config = dict(
    dataset='rendered made-up planets',
    translate=0.12,
    mlp_ratio=4,
    parallel_block=False,
    moe='expert_choice',
    shared_expert=False,
    patch_size=[4, 4],
    layers=14,
    loss='cross_entropy',
    learning_rate=0.0052,
    momentum=0.95,
    epochs=4.1,
)
Rows from block 11 of a small image classifier, named by matrix and row number. Rows with one number within an expert belong to one neuron, the router's apart. Each number is 128 + 24 x the weight over its row's rms, rounded and kept within 0 to 255. All counts start at 0. Numbers have three digits each. After the name is the row's rms in percent of the matrix's.
After each expert's rows are labels from the 100 images, of 14976, where the router gives the expert most weight on average: "top examples" is what is common among them. Only what is clearly more common there than usual is listed. The data: rendered made-up planets. In brackets: how many of the 100, against the usual share in percent.
# router: router (model.blocks.11.mlp.router.weight, 8x160, trained with AdamW), inputs 0-159
# up: expert up (model.blocks.11.mlp.up, 8x160x160), inputs 0-159
# down: expert down (model.blocks.11.mlp.down, 8x160x160, transposed), outputs 0-159

# expert 5
router.5 085:132146091140105089150111104125122103116148127111115117169125157114149102123131100158093112083130115097181114122109117109107091148161125163134114123115138156137136128130103112150102118083164096129149088086100132124093189110104132143148121159113151098128089111149123132163167111153104190080136119140120095111119106103107111138101101152128120137110150130128171107144129173129148111107119061152089149150141127150119088093074129115156131108144152120162114114139124108136102136116116141
up.0 081:147120069170130151089143126115126129113152124121073082103150108149090166116105095124141109113134156139112129102134189129112137164134119152081189110138152148108132068133097130113109137130148133098117126148109120148156142131144151098121130122132146113130137136113192112152149152111129139168141148086153146143131150133134109158155165143139143124125103133120129117161118098136154097130120104099084143120101140116137146104168097172117106152109130106118141173190115122094112121137076125
down.0 096:135113175132097119167140117132126092169060131134111139155134144143132069104140141071140159095134122079125165115142131118130096109154141120126132129158092133177132177140198075159115114148115122114123126135077121068115100127171114178122141117162131140131123166126132160119155121106112147091104104126134125113105124112142130095142140110117132133136114122132148147114137111104123122206106140145168134141124146143162124163135131122088154133129128140140150121113124132155130125097095130
top examples: full (100 vs 25.3); cratered rock (43 vs 14.1); ocean world (33 vs 14.4)

# expert 3
router.3 067:119101136112125125110121136148132151115129146105083158073139149104154133092139160139134131099125142130131125117146133120125159072144166104077128134115071058143121163130108089106112132125094134184135107130107123164137076126135119099153159117124137127147145182134169106128106129149149064147110134156114122145119143110120119118119090124126108082106119107123123138166122148111152168115154137173134143111100121168130157134169172115066102142116085129142123121113121132118116118137135157
up.0 105:143126161129122145101145120133144116091138124134153112097129116089093159119166095158145124138159130111111132119114117124138136083124134121134099165119113078138104116117145106133102110147109110153079149116106129121133132143119103164147097147136123136164137149070117146145110134128121107127097104134111126132124154127103109114126106171178143136138176136139143165095152200096099166130072079159129178111141138078102137136089140133133137126110118176100150137124175166099152098124152162
down.0 112:120138110121140111112120087130108147135138135113112149128136144157129103165100098082084104105071117116144122161135140151128101136120146132121147115142181168116169151134108157127185172104111107116164133173176155084103112126144132078139130127122134127118128126160192106097140156162149154120162154131143117106121125107140155111128146089092127111097105085141149093146098124135139116101180164109113113128138144142124141144138092118117134105130137097123120116145092092145139163160117078
top examples: gibbous (100 vs 25.4); cracked ice world (46 vs 14.1)

# expert 4
router.4 103:060164109146111127097119138137150130133131102131143116124150100148087074170159172076125122108109096121131136147116145145130123179107120155150159173118146142114153136110148119189155130135155154090105132109144111129097115128112116131109081122135167115110149102151089118118110146101167121104162174123138132085122076118132113149153137105117136135113125149188145148088160110137124129150092129122102149114115143139152130162145128176145169124101126111144132146122091134146116111151113088
up.0 116:110104105095128148116110145151146158093126144114137105109081156137143156112133140142097115126091154103175157147128103144180108134118160135105140134153117175124134119102099122131134140133126147083125132142170098050089153145073110127102140097134145120120155125114117165141081113103114135162142103107118126098124135124147094122170168129144148109114125133166100135145149116135131146141133154137136137138167109108135104189127083107152092137127084148097119189155122164098149135144130137
down.0 118:130122120141140091113105125086064100157118113109117145118114131110110119102149087094130119166158125104178123131127099153145117146133121112100174087126142126110113149142131099140165117151136146154111145112133102224138103110115191129154100119176142154138112125125145093126159117129158141145158130089121099105127110104129146132127122108129144163117125154131152135076118131163100126088113106142129128117127142126129158121143210138094135142136149116169116104100106113134140113169110110
top examples: crescent (100 vs 24.6)

# expert 1
router.1 102:126151173137180159089117150128141134117119143130139182142138090132090138128080141126158169149111133119115139127131138147155136166072123136156130163138136123088126132122134142122146104144154152120110126131134176170111106194149128136111130100098128111150147123131129121115127113120118117118096116156113179142118143137084113122113142101166101148172136071132118118142177101100107151142155178085134148097111113126117132150150092123140129188129155098065149093122130124127146138119136097
up.0 129:105119156147141103121146147151138123134109138130098119124149107130138091131123141100150128103133187138125146123154101144160075111088165140117148091148102115130150118116080146122188134077116180150111123157158086107131092129169163089128146143116093154181141168106166170080141132122111144133109136107142151151128118125095150141102110119143105089111111107100131137105129119097103138076150097178162127124143135146158110157116126108132129094128124100150136169094149117136120134128111152
down.0 111:188104109104108171124140068176121121114132145106123160130053151111107156122138115158070175174124106185098107159123091132134110135136092153121110151102131152124100143097155106119073117134105111154111155143132139128130132167111108131108132134099152105098124126117124114149107157151134158128158097152120102140116106121134113134150113158126179157125151135134137094162118132121142121140117148100084132107103123129103140138102131084127106141133154131123151124177128140095156132145174120
top examples: half lit (100 vs 24.8); lava world (84 vs 14.7)

# expert 6
router.6 107:090112069116084106135114121125124115156159089147142141118093080142150142139171131078112143120117162125099124101115152140143146155124115130117124162150182184117123097083153164125117134155148152090126157153135123116157146100125164136051116137141104130128149110149126110143144111081112123152146145096098136088141065124165111117138132096073137126109138126113117158099126117141123122084131139148112112124150113112144111136167131162135116126131150151146182131126105137153133115129126091
up.0 101:078082096146157140101117104143157127152186144108163122162093082139138081145100153129125133149132112114140128130160114146090139116112142158114161150106093145140127130126162103141121120134106085121106120132150136165112134134093109125135178158107130127129107165120136107160099167113119129188119163125133139148083122133117137127166078118112160144125139103087162156157117128144103095120092075185121149088138139124125120121121105108171103118113109125127108120129164170129125137099127152
down.0 096:161136158092125159133143147123141145068113113147133104111127116165113180112139116133123123122105160124114128131095132129128110156189124080135101110156127066088137161136114097092129148143141129153090171114117144092143073106130157109088108144137158124093199136127129127165164098124156143109131132151111110136125128090143110123135136138138090134158113122162089114103170140113129096122151160078096123148143147102094153153145142108100165104133150135127135126130115125165152140133125154
top examples: crescent (62 vs 24.6)

# expert 7
router.7 098:140140172140167137090140140145123117099138113149102175146142103139081132128074159121179174153123132140098137136155137152141171171099126146118111148140110143094143156130127150136125103134153125125139129143126168144126132153147155137116142103095128127121151133114099131123129147089102124133121113131124144157115134172116112112124143109156112161164104068112124146161145082102118132160117144087139098086142105160098138162178070126141122146129134082039141129113105127137126112106135108
up.0 094:133105118144169113116097151160131156181130148079107112156144168130142114120138121112138131127109165118152155095112129130106149088154103110121118108134140155113112167133119117077129144100120133189105111143124111121105127148117150123140129144108145179110072079128088114138140142163078059122190160122122166140080125142132180148109146122140153131145126106115135118108152149155139106172117084133104138127121109159113144167133131125120074119102158121098135129124111133139127115114139153
down.0 092:155153131140105139142119136074134105107126118173128077108101091120135152142142096149119141154127119134130130121151140074138128150139124166062143136123090103148130122132137120172129103209157101101188134111149122155137106111117126090128138134176117097145161183133142124108129106102152139130077105119130098121088136132117066125157122136105098140133143136134156110163150123122135118085124145133169135129117122119140124117162151106110170155149109130135167130104144117088114086133125108
top examples: half lit (100 vs 24.8); cracked ice world (32 vs 14.1)

# expert 2
router.2 104:126111145101152146121135127147133160155118175138130109105173142140137141122152109110115113127121141138132129180128133144136095085122143102156128120132177092112127132142127068099127147159073119162118164144160108119130103145110081138129156180154126153132121130101177145101116165158148092142150144119145134097159136115129186086117146120166140092121165150169094152107117176155121123125142140114149117150130136117131139074094140133095122138144135168130120158174140134071134155133149142
up.0 093:114103126108139110095134106116126095106112150103099086112131100122088136116146084147131099122127146143117105106154129134164162132129123104124129161105159142112142164131133173121139116103159125128149154149137120105085159115166104158091096169116141162153152165119183148138101149139110121153105109122170094103111104136181111132097148124113160122108099120073146166095100128113124132119138162100133127175170153149141102136119154130132113105112099135078115101148115143173132126132194130
down.0 097:131135111131127150170156111120165138158167115144162120123103132129163141125133148109146135104112139117151103172130145107080116129135103129165175098125118117134124127114135124109128144149131113158106117133099131144157119160123143142171166063155138120143096109098110099101150110084108138109124142146104152148137141112078118101169141092124108145117162141160119114181116127110092154093115075148147104093140138118110129154120070157127136181131139118199088152109126117153100135136103156
top examples: gibbous (100 vs 25.4); cratered rock (40 vs 14.1)

# expert 0
router.0 123:054124136117157130089090139112127141138117119128132116102108080160083112148159124108138110152107125138162101174141112149194094148123100112125142119163130121086104134104143165123129119141152162098084130119165116142169136128145142140082081129141125156113152088111133140116125103094151130168156122091114159106142110136143125138155151083080155124116134143125122112089136107137094144075113119126129112148178154097154135140096159124156116153116135143127153150121127139131135161155125094
up.0 111:086124116109122173154071140149124151151115045143175128170142144121118105121134128142109137079072158127148144153121135140121091078104147153088147140124127154118102094156140138154116115121137147135134157094131086120133120135161175146142156134087093169129131119101112134182079130117123088098128152133124092140098129127157130158170107125125142160131143176128126136139149127137129138115142189108112140093138131113096116097109112119145107130137138126123096091138153141105141142111138123
down.0 101:133182123129132096118161097099090119134143189123121128131122150095135135134137129089135135161169085140131134112110128152119160154131091075130135118136138124132134170134100149122081183113114137113142110178159158143141154134127116116111164116133157138110114114140130120087200140127129190127106111126113168108126116133109123092102119112122114095103132107152076120100117174127122147147131060141148116107127182157154165162128153132102133107133113133143138125111115149155137129103097119
top examples: crescent (100 vs 24.6)